python train.py --model="encoder-decoder image transcriber" --dataset="short English words printed on busy colour backdrops" --train_examples=90422 --image_size=64 --crop_scale_min=1 --horizontal_flip=false --translate=0.12 --rotation_deg=10 --cutout=0.4 --tokenizer="char" --vocab_size=30 --encoder_arch="resnext" --encoder_norm="batchnorm" --encoder_activation="relu" --encoder_depths=[3, 6, 3] --encoder_kernel_size=3 --encoder_stem="deep" --encoder_avg_pool_shortcut=true --encoder_widths=[128, 192, 288] --fusion="cross_attention" --label_smoothing=0.05 --decoder_width=192 --decoder_layers=7 --decoder_norm="layernorm" --decoder_norm_position="pre" --decoder_activation="geglu" --decoder_mlp_ratio=4 --decoder_head_dim=64 --decoder_fused_qkv=false --decoder_bias="all" --decoder_qk_norm=false --decoder_layer_scale_init=0.1 --decoder_parallel_block=false --decoder_inner_norm=true --decoder_positions="sincos" --decoder_cross_attention_every=1 --decoder_tie_embeddings=false --init="orthogonal" --residual_init="zero_last" --optimizer="adamw" --lr=0.0026 --beta1=0.9 --beta2=0.99 --eps=1e-06 --grad_clip=0.5 --ema_decay=0.99 --steps=8000 --batch_size=128 --epochs=11.3 --lr_schedule="linear" --final_lr_fraction=0.01 --warmup_steps=1600 --weight_decay=0.1
Rows from block 2 of the image encoder of a small encoder-decoder image transcriber, named by matrix and row number. Rows with one number belong to one channel. Each number is 500 + 50 x the weight over its row's rms, rounded and kept within 0 to 999. All counts start at 0. Numbers have three digits each. After the name is the row's rms in percent of the matrix's.
After each channel's rows are labels from the 100 images, of 14976, where the channel reaches its highest value: "responds to" is what is common among them. Only what is clearly more common there than usual is listed. The data: short English words printed on busy colour backdrops.
# convs1: grouped (8 groups) 3x3 conv (encoder.blocks.2.convs.1.weight, 64x8x3x3), inputs within the group 0-7, a 3x3 kernel for each
# convs2: expand pointwise conv (encoder.blocks.2.convs.2.weight, 128x64x1x1, transposed), outputs 0-127

convs1.27 101:539514363498470380400421464505425434560445449522522530425458443422473479453478497550455540501500516516516529502471420499478460514465489493445457452467408449492481461561593444566604480526546510520512505518485561479424
convs2.27 091:521480510538551486523512538466550548549407561477467495524590454421478570506456482531471430439490485618435466503509412419528560598461407537536394482499502472625486432476541502516512495449590539451516515522439504490535485502487469514507420549523529533533509581461464541535509534613512608432586527485503494449472419373530515431452473504605509435526534537504517441563429458476465529465458
responds to: the letter e; white ink; the letter u

convs1.53 107:531493468491501524422523499477525494414523526409519506522539465441510522410485531577485419578488420554526456508423498515509526554446478484532480353507543405546530509398502495390513518373453502516532432448548464504481
convs2.53 099:485448498407511441525506490509522532432509493559564460598537545492412402449563492508518521409407504398486571495540473510490542484448450560460549527521500444414573454588452468526516589563529528588520483535502536500496419442494536454467481469538551443537454502515471393420554476482528482534441567421425486544459484460504569623598580455537535471470488431421548501525521498598502469527503
responds to: the letter e

convs1.39 098:520567598476498460409455511473548553486549561483526546513485490477386510480467528551580544540645555528507513481471524452436479474420424493485530426465565397475457584611488496482528522520545498429474528501481570515458
convs2.39 091:523495541477617525484506436507480519361490405454471446592538538466439530507523496528558430524481529497450469523406495429521511538490549491451548488483531476421490517565520438572558455424548529465536535536455536533524448525492541527501541523433522477490532546540563453533486473514498405407462480448512511506616477457488478529552571373595499533707448547489531432548530474537465488493523
responds to: yellow ink; the letter c

convs1.30 099:502492507521482469525543552580567593600518500502456436526578588508552538428494488534594566431423436463445360498495485505504521514505478506488490545517460547478415436440531516435495561528544404516569447467554444515481
convs2.30 103:536528414436581524602520465391581435452421462447611499509504517498494476552566516545446561565472406505489567600544466500529510536462389469423538578486528513438513529416457451508465563549532478594459523522510501537451534626484423504491574526465516500504398595395497498437417446500458460534529534542490489582516501527513454534511510508526529488539436444561496441496510499524550496549507
responds to: yellow ink; white ink; the letter c

convs1.45 092:489527462511529527554500466458421503486474534481556619515510421484502602472416486490492417570559458477504439497541486523503565408455489523540533508503476520544496418377455501468423623567580545517541448543590496493518
convs2.45 098:526511500495530525447574590559460442551432437571515558504504467532464516496577512604522500521583467511551511541508484489440490512534539471522441486493569472492464545520583406378530474540490501561448516482573552488490615532498475488556471499529637455455520591396587466562446452551485448562500391503494486487552566537623528484511539453524421523514448466516411467517379527491505473484536
responds to: yellow ink; white ink

convs1.11 103:540535477492506548386518559563432480495517586439525516427466389450532550371499519482528588425557604468447466557489444482516537455498569512466505481449538490524586509505509487451505451411447511491486558467419549532472
convs2.11 098:505502528449502504479540496575485502363488517465530530500515588408546443403456494462488531428409604570533485409506446553493482464444416506435577519545493482568448516456491576503476536501498556525477530478469464470540548445534584487484496486367419470474525501489428517508563509445457451461389424410478551601415541540462567459472510444475526440454534521568491562511610503535507493516547
responds to: the letter c; white ink; yellow ink

convs1.60 101:422405431540479409507565540589542487486546578445453486572556540465522511426422434434482465493468475548492511464462417552526519465515548513483459554536505523536501551533464455537507473531548436394415534447451608524443
convs2.60 094:537405484507594456444559614537471405521497533532475559468549516481507527514486482524462497520552392481479413467471537384555402374454436411513504479504553520574528525463419503425576484505534461446623433549501555505467476468454515419509586529597540439469534463535600510468453530492520448467553530548507413414487513487521481460538503474495454527524482560460544521544496450477491448425545
responds to: the letter s; yellow ink

convs1.40 103:470442407504489514521521469468472498494472467496469514513559515501465514423472569445496519510505565477474522493531502450527516505513533550574435528537443408433400429385381517484407579519384508415499432520521452536596
convs2.40 098:493514504418543526521422500532427553492460471503445588463564447494482552477484434527460570501581480515517408438466480449440515518504581451496376591550481564507450514551534494387522461492454428505451500535549493561515520550472495575541473491477468490448548612460488587609551482481501554558474405514456516458542596509597524432520549547571355478576494500539479492494450490421488535519492
responds to: white ink

convs1.20 099:513470503515486419521506475491538523462480473385382445448477550432476519434536528440498475492515461520488467444432408443480505445524488418350519480478518547549542497577556564566488595439433417460494480478517571508489
convs2.20 110:522460534537548502566387564527413508512447465534517499465633432504568537481514488515567492453533488484350456426534378473561517472526467522598414540499511481566447483434550521515566476502516539428552481457475469465561458476494477466428482499426480531375574509441548542572491479476464578441500441545537445468451508453530440519436516494538593521501473561485503558570424540424449500502540
responds to: the letter o; italic

convs1.56 097:476441437543549542488499523527548590467444501407389491575564578494462456450383407482425432452497477492493450537553578445514539466464440537581568519543554444435467459418452509436461538487497523481483526506493511512533
convs2.56 118:549583455497507487457496611561466417543500513531503546445611506542540499451472477475454463470500506449520483472551518375523465474483483431420527468486571516516576460552448542495543498583529453440585429431550437467410511432397481430565526578537548476508544442523458470445553512512444499507503530442465520409487464470532482427566471525482449396437490529421592419572479435490545437567519
responds to: black ink

convs1.13 099:570574515495506486501438507509600554499573530498553569497550525418573500389505460437439555453481543521533532442443490488440436459455448403489512425461590486562608487516478440513523481510603525513571438506502454487543
convs2.13 095:597421548438502472481481460583549485540592535446519461400536398555529582430439416501462488507514511457427410469416500444512471474502466513436468554476444543610500492497494533458456504563518494394482452532504469532427481565400561538570403491496513492422540470535550522467467527396603506469512485469462556422473514426491478477554547512471465515535532487465535471477469580446528411447424
responds to: yellow ink; white ink; the letter m

convs1.4 095:491496513447575490476572450569486440583513440497502463475515497543445481466549490395592456394562428507539498533370595546460619505515552530458560504462541510539577446525465460577436483515517490448441507491506485504519
convs2.4 104:443522441481456488520490515403490431516533547398506415462529467461530576424500480517392452462502516524484524483481476551455520527409463541387448564444531564496471505464542503488401611581541459624538452531567423524441457475330442484539470530526477479490493465407407494470505484457504541486513507490457591491562494470469508423522510536472538518584541478547546475505430471509465404524470
responds to: the letter a; orange ink; the letter h; yellow ink

convs1.50 095:529532505565430463492459470599538470592456460533406495487512471503568460561530555552573508579520453492419411410465486453449461553575515500445460589452462479463451464483516515530468442511520558477521609429509551445433
convs2.50 102:476477470576513500481536450453555432493516520342515427427468450502524471501518413480471469474493539625537528558529481510488478421451425477447527436442587547547481535419458585412462405429523421471467431511512469583546503533455563547467494530546447447447430532480478556446464465495388517503466476560477483499476543522490525527474525504379509531451587565613521469549529500468548521424474
responds to: black ink

convs1.23 101:504422451453491624427497532503514546455499509448459454484450541478478494511510504486554575499560505525509419537479369553488464534481460563478404576507448569505443427437459394496593443553596543512522519536502442537495
convs2.23 093:439514469514462559472423531465449571523483477512491499432520561478546570526444481478543565464632440509521568527454544447454514462450586534550509512515491566508506454629590441433479497494545411491501464598547503530432532443467545546463470463558552507520528496488424543537629403506535477459458445501539491415537623469547575443498464487493413546585587482475529438499424469460493492545499
responds to: the letter o; the letter s; yellow ink; white ink

convs1.41 103:499552480487477408468454460553496506553517554517549503467469537502542492578511461443421456471493416511521449392430498472525551537557519537555529509557541499551456483460418419458425516355389572486483523480520423445441
convs2.41 102:522464497449635544522417493503519503536531411540506449510476521496398524495587438453458495616496505479432499528526518480502504552580559542573429538496551469571467515508494445515535470546421546495579466472520472544464479501450474572467544543500563495591476507542558475504433429477546525504477524518496529484536427409562471573518618367581486522577467465404466480376443479412468473516497
responds to: italic

convs1.35 099:492452547480433536414469482415504568469523519532499559492453450474497513515568555518585530513512439450442403577522428471390570494476548456498503543401446555458469524508552435507517508567559510524381558547465556439454
convs2.35 115:496544554498471648511452452474451512453466459445552562573537532483562490460610509464528488561547525548453418451535482426409507473498488548469506559460473530539529532479544465456509431469473482501493580578491471425499560468532443586479574497498484443472477539483470511542585522425510455463362436536518640471450550485498518562582531503461512546497556583518421529505583615476569477549525
responds to: the letter c

convs1.24 095:434582421425554444424493401538498509534474497460490479507458510512417483556438473598461574532499559422503504516460457545476455476450435530564548465521526526548553574465499616502536574493545474475567525433563554421542
convs2.24 101:595470396479511492524458490474521527497478474490590408498553438501558475447549452469517531473417469583413491471490394485563529543510539628490468560402517425545461438495478519476484592549453568542468527445553428423460498519469401425506422436471479537549417569494485556483550539487408531419438464503495506475530513483491458552501449625510544503524443500489556489423513578454455465528539
responds to: the letter m

convs1.17 097:378469539452518485594562501499571578499527508472437465514504478527484494441470447518556570574514476514477451591511494490454446432426434466458527449483538463443557441361415484543493586600504481467482467491546463534537
convs2.17 099:531490486616526516503475545516513482554470482498568479536518430606577528547476500449557454512532341525386509538545471394580554389503473487515433441506488482603527462415502487451528441462537426401588444484439511437559478382539543479481490444456544498418501417567464568539545512490454502431476491506462463428451495414468458496462498511474500490518515529498466504413500484480497449475563
responds to: the letter s

convs1.8 101:477461446565598510459483484475495462480568545456430416466509451532555539479476501538528549470499488443448510549546466448548525449475531462400432577534491505582546380453602434440528563543556452468509458466453436441425
convs2.8 104:528441499565480419565430560560493392404532458525575488521464539419539448492514532401514575526565483558548503500436530465612503405476499495499561452487506491520557521448415519507530397457492437453538515496451535443532463460544524479403557492498470505548427500430498513535433473452463428506525455449556458484406605571505578495527573391497542498624459535495522463546519517537538548503537
responds to: the letter s; the letter c

convs1.57 102:452515513516509486501491415526437436532472489550607566505449473498518500515545577519539490496529531385439536494422403573491453518544499411409457524464403466481459605599427521557516435515549475431513472443488465470502
convs2.57 122:461511420443521435478404427465618486519569575468527531476481506467470523512370431490523443558490511458464486540472519530435558482475470508453449449480491551474430446503480498516500578567459483484433512589547539551445474516461554414534486477479526483537577561523515451417550519527573506559532615541447541461558426394379463421512399534536433532504538472454576479434476528490527448515430
responds to: the letter m; black ink

convs1.19 106:450460454491481490570551477478482526490479496508506533544449365503483375507478479437485575412483599463527617510508560448513516445454470504517508493511529468541536528480408556534446558563525454480382507465396507535425
convs2.19 095:592494482598495427471478532591584527578525563497443415482485502587541487552492525444552471470363517590462533550444411440555457508509524468544513441450530541560482407542454605566467454455489447452473450400461538498447502500535503466517501436515520472529448530571566436432487535502387561506511475506453513446463479453522481491465452567506521401507552600446525436510561503501466521475576
responds to: capitals; the letter w; the letter m

convs1.16 106:460471441434460435477422461423356403389411455360429463576532472506517478506472485526529497554484523512505520538556467517474440487442414548495503579527513506521488525472441461469471501470462513529580473444505466467523
convs2.16 090:507430546543509466542494487517517465532417542513540519503525519599590566517512594488477501563486367555459526617415446544615487562537460505612483446390485575430530522504535552506534445421535497507486439575465550510480566550533483529507444436475516475531506532512653494525523424561516502467559477485542513523517480412489512497598557436516492563565488552530453498468454523488540572434533
responds to: the letter s

convs1.14 101:619609485544493516554468419480519557490513568578529471419466564524478527587480517526503473499581418473593563465503542511447516470407392523468447542514461554460470494567549497482412504518468507562567480508552429479514
convs2.14 102:597443508434571469493572496575424451507543468497454515530528429534576483445491420515541494561456476477453434420393483548488442552430515441440528562431541384492500515445522489497566527602429543464503567484463542451527485571554423523542454402482465429486557545482550497568493499488522413522509561540455461565499508521507432528517490534517512522555471514534403525588566504416474405563576
responds to: the letter s; yellow ink

convs1.42 092:612516387575507462484459507471521524466498501449596514455499581540523491531524464508472530534474487485499459387464531449522568439486556526478383489524480489511490481434555428522599456587544545518405542526497474455615
convs2.42 092:571522506551538471530547526615466525486508340505458483568550474482418386601611486558521564563450474456456476442551476507495540516554551462524461515471518479487427532458451451375572454553450508487507546451536486448475467519521513491451442552474471521469531454538506482507446486528448513494440467605351463490468537528517422603433486457465535465516458495482453536479574553475470478586561
responds to: yellow ink; white ink

convs1.47 104:463469494474461416496420458478409537449358512414398453460417451390416510582580527478479505538519508534479500490515476421443520418533563488461496435452508513512515534552522503499448445454451528543531448521498490478429
convs2.47 110:539483505543473559406484439567500462541423450513571479547618546502550466498469499474545489581453478535503357510450469510556501453551523540522482539505450517511535582451454520487503432458550439421477529484462476449513421501579534469583468477443453466435522435559473499510422566514509542428510517486456582499434573540466456555504531568417524604540496516484468643554593609501512566492531
responds to: the letter s

convs1.5 096:549554599402517443433586390457507501418426531453556554498562597514450562492398543484497482453581532434547480491492441464470441436415454528503478540527574464496530490485550540424464516470452502493532522456530509460497
convs2.5 091:496515467442505440483497559512478479555511521432464469498484436524411495434507433479506516441540533499551589483444495503454534568414514391453489509531577413413504517590517601532486517514498497561433511431515581550506532533506428567500432642447429494556471504507456418561472481481429491542574428411464458492650559471554573492569533485498473491476547511467493538517442398494469430518517
responds to: the letter r

convs1.7 099:500465502562530465488526425541518536479450536595545532522515593469380491468436409458461460520473472530515495608578517505516530456487489437573570541523527468438462371401514473519523469455409483472484518463440564537438
convs2.7 096:500466564551465475387530499571429433431529472493533529559549482403518483491509487470564494539500534511500438478467501515535478388568534497507513432475458526495470581455552435450542420517447452427498587535564499562535480502508560479505520462541488424557542476484505530546508562541448397468477355473539563533457652532532557523500505469617457585522474519567470527555528461493612518581538
responds to: the letter e; red ink

convs1.3 104:475534541536485489523484477547536482519557488530546488552499495448484476436457439552619533551519493515459446451456545395474598433472552566529468509505485491496512513449388566462377546459433500439361456484530477414484
convs2.3 104:428556538463508582613495496493502547441461434535516560585535551337480465539541567557556544462535517455505498523518515446493565493507409490493517624645504503549544547412489453538573452464523512530527518473445522470526496494510544553407548554453513544447500541407466496519505405485415511523494542508439484541514494530552527467495560494567476398455538466564455424578494510529458462507405
responds to: bold; the letter k

convs1.29 098:486557524417484491516489400518552510504461450494447410501437480512460391539598488490446505591480405516532458551493488479471460518504571506584576399555486453471400496557522462544529416528587464447508425475467458479500
convs2.29 113:521435463526512505567498492492576426455504545462655592518494485504469475572522536442537493503513462570404534592519394466513417462516421511518488462493523515596529455455416541511457496454403433510567540511462527441563542471528553485441588522526534449535496570548461490481559508455446506501432528558423533420439484434372542570545429506452587512501555543517477504463538538490578484448531
responds to: the letter c; the letter k

convs1.52 105:540511482518538414489499471533436452558516436490491375480468492537523391501525431496470554489467505522464516449609526400489497419470544467484453532515458514527505464638553449498595447418581423452506464449528475456486
convs2.52 113:547460522410532504473560485579537455500631436518522548516513506426487510473505402546469523531455416417457477379509543483399435512477472374438522511416528495517477498459386531481572462591401477494490542476453452515527464407494511551538596474423506550462549504535502551522492526498523503548419514508427519453391512493488464503539538457527412484500504530490564496564530513403440439542553
responds to: red ink

convs1.22 098:507522565501477481503468464466515495448537542452551572576511470534467454505453510425511547445555602514571575559521423547448380525401398566508485489562462500506478448549604478524527422509510519509420425512436432512494
convs2.22 101:503401608552544542472481433616484565548486426501441548492544526468512590550504449458520545535462467527481574402365427480485516454495540559526376480513520537538481446493552528518517442422485383459380430514464572463556556473531509522424501477452478481524530515523480492538512420523480505447472405511453538399515575439498520520498535494504489483539581520499506494573406494480467484592535
responds to: the letter o; white ink

convs1.6 103:506428418519459423490408476452497447422397445347409461437521517498460472510518424425460531481468498430417488490477430518537531579559548477426456463539511442554506475517549490515584466486507479492515453518549493543532
convs2.6 097:517447493447545575413427534500529534552508471550519403494520492513495546429598391461507413532552513490449507498474474454536501512546536571530502525441537504428418465527589354544577489568513600481562512484495438454482404519477466473508513467471566540541447514478535458491509467589568491463452511552555586495560480384510509599576535450545516532513457572404474514525474542442413517464525
responds to: orange ink

convs1.2 098:581519488578457477507390508415527502403550468465561455436467524422580562421501487570511444542448498492553553419504536449552463449452504512445448566492471526445475507409566568409525535454500446492558441488528499451486
convs2.2 115:518550425439472524503466519489455490552588533413551473452470477534413562414508479554490588450489547515521585469479490493454447551539517470442513575433587480459429505544480504549476500610480572580520506515591547537480625525521412563480512550501471519491453584489489507593482471387490497574498490486422528470542512432516557494549538446459472399509527474429471477499415463402471425529407
responds to: the letter p

convs1.21 101:583560508469438483464497504461392449431373514471472504481465394492501465542554562548563587504515475514441422491455462587596452505413445502433422468416438445466541514484491465503488486512469453454546505494546546490542
convs2.21 099:589420435444603497450509465514466496495416503495495543558543465443547509582484545485535441580547444499498473572525502484489573495598444442599477475474498608502518537523550415518581515463502538485443576581474606549471558511564528447492505506460497516478467584486583508562474450589572481503517495528568523490527549471553500556564570487584432578529481456507373567477524544466537406505522
responds to: the letter l; monospaced

convs1.18 096:548547552529602569492567508488506514534614579492528510478550569633676563521491420512557497585556493481535499532526499538525531493462543561476422564574422520546514445505478466520483490514495485526520461488493500477461
convs2.18 095:559477561485521509560439442543435524488439481515439491502562502480413590493507516500564494569479339536437438496518480441571474533456478562550547501505513575433497504454613457485568402482625492444496481542536489546564458545470523532464462475458551445523519527446578418510505485511609485402522452497456479564597529467421442513539511435598549517547441572514477468505461507452526487446560
responds to: black ink; white ink

convs1.15 102:485476486550491503560503503484426420519524403505510422446539509430498505442477437576533396584582503504540401482560481522605487449510501386438505470522594464493501532512554579528539528530502493436464481520553549551593
convs2.15 102:630447415500566464533482525519534502573494481487562436474530434580502489501506380526525585492463445571389555583476400476538361503521595562523475493416529474426440466398438469516491531535568514542521481522533468611530503564540466462557489525463467552429460509478528472548397399472411550548504514521496477482546495514486447537482507407498518539523524513474482529540474562437492471492484
responds to: the letter o; white ink; yellow ink

convs1.63 095:504467462505520507501489520474400456463525476594524521539352425535470446568568503502545553408484510453447457490462413552508411567526469470480387488536508511496461499496562508545394477534441456545574456475527535412490
convs2.63 105:501474443419508498587445402492561563392562534490587518532465450476530479517403484481584506535497446514433564554500381512478503476452481505450483505504503498457510362473422526497497519538403531495467541575422604428518493520546536448482554506464526487518478635484573447469488509411500467468498524463440429596545473420425482446480465556472493552531481524558509466414506611510508518532498
responds to: the letter h

convs1.9 098:517482454496480493519540526521522508369424472495500498406429496452536572494498464518521382459508487480515491428471483410526516593549469532443551512429540546588541519563528457543546397449506603599474425475464492542535
convs2.9 108:567509531565435423480563502517487510553544522486490454423419484556517571468377465542483547430501474532567498477418584559500538497468573408443486508566581454477525609494461508598542504511553541509498486444599515499578475553453556562512377513535439496515488464559477470508432519485421467477497497460431426487509517547532481523562580497411507490405527459574467502549450481573532531386541
responds to: the letter b; the letter h; yellow ink

convs1.59 099:485473468469499457488477469610520535551519512541510528551531573521491525502498502434425511416410463410431383599536626553508564476506531515478498491499558499544513516537506509520475474461458417518475413400535419406528
convs2.59 089:501529503443615498554471555463471503531529471564561491541596421537434508500520432593545579445487513476389507482496417389469474528474524505510445531497499451551439480468481422498523561556491535493562521444515410493511445517462420498485484477517456639395584564474491533580502409465518602468528513560390479474521479477567413521423529500512513429497520472487484487568447537478426512557437
responds to: black ink; the letter m

convs1.46 097:403433493555553517530523524537526547509518562516564554441485507463479423496400393476498481543541530495442498455455535411489603397481484415479523462548515460558522574547496535481433457432430559533501514431404532477551
convs2.46 099:605425443507532449458575511566401509478584521457495516515517388489617571478583476490512518532491440572531565554455436455526379474461554476520572488379571466482462493525472503441488498523471559419493480434520540529482576498471481564484529447576535450525456516536492463476467456527497399507467468457532510511491584481534510496610560504545403516505558472509479420539463415426469426515433
responds to: the letter o

convs1.12 097:508570527509588613522565531498576594582571550491506405505490484458440472493471430481577552508538476433494476514558630463535620447464523500564533504538567431516480425463522508491477587526538510488456496503517541523508
convs2.12 096:576442428449544371552518441563519452372446492496495442536518512463479543425516413490519492652461405512506527446521472445526475530408404458433585470419513496564453426525515530441587477476536495457485564574473533536501500522562450474470492531515544492463499474491564457435543444530470472489484525497472574536569533500411502474541470491529532542473454529533487434420492540481542357539547
responds to: white ink; yellow ink

convs1.31 101:438565554475517483519471544539532545502515509465485494449439496514450512484448400572550511548399515541463503433387475504510468503447466551574532526546528491474503406459577407452551426472584561534524597484464602538433
convs2.31 101:445510505561532561576458455497557391533530584357536490454418546532445537428503514494468591454506522542492580486487424503494433498514484564472491507518575549517440472491478588540402413473528459572473379536544550531480571594448511570456483595508490467517425543496516500497451509441424477474552528516528492460544467403469540522603481483472572449523511556440558419550495452518540550500487
responds to: the letter e; yellow ink; white ink

convs1.25 106:432435502418411475467393451505565573480573522496538548506524451540581479524518430513543439521518502503469479549563514529573578555629641489487477500418455448441530477579500452485483457470495477496480491517526425478475
convs2.25 104:468514486480577517536364552463556479522528431549513567560500449493402473575527473586511481521533474458441545558527570418494462548591461422506538551533509492465520504513481393517580452528405488472510536524501521571421479511506498529497554537443561568437566524564570512502531419429530506473459473555477502480487457501517464522570599446576455418545455402407472398524447538510447410535518
responds to: the letter o; yellow ink; white ink

convs1.33 105:582532567497444500564460436525488492507515484493522526491476504494457523515506550500523502449450451406408434524443484467488498568511495414550517418448394419468460580531552600508566591612604472505553502485550486443520
convs2.33 099:532369540523403483503441436495454431464452535515606450462581421540523569497542548472453406556488471530431435515482476570507490478573440508591492531432550482454438588427546465519510466513580572455580440538478501456540469442426436513518503463413520462510480509468485513497477477527554383467483506517559517492479471423402488528535494479505543561512498555508437544499436607450601525443553
responds to: yellow ink

convs1.44 104:385478483584477546594517519477533535473536595507554605489412525585440503538521476464418479579554540552542526510508493554528498591530508566495454592468469518577510473505561537509547465481524457472475402520466539594533
convs2.44 091:517494538529568458484547587533491478504513470446455429527506419455512449475491585520487472510492487506511483532539523447481422507464487480507514525434615399550473535471459532547610426544469520452543476484500491507522453411490507489644490531481600440528563511521537431522460546594453479517510514540422412483487426498528439503389526471576502419418551481428510534544544411489504353414561
responds to: white ink

convs1.43 104:473520424395358418484512481484483539469488496454433511451426477504415443372397447496470472424435420454529488540437485497461534498495501504525491490524541487458523537546507489460524582562501560470501530427412514445547
convs2.43 084:453587493524435461497530487528559474570496558485510501414506509597494544554466488551526582462498489535521499518488457492415500485416555501456450402525452592506470403545526545439442473496504347484454430438527555509447560552488528386482506407510520511450487490486508495488543485555494535591563447586462490485597558532549485369539419575447417483467509578557546474510470439495493536451475
responds to: the letter s; yellow ink; white ink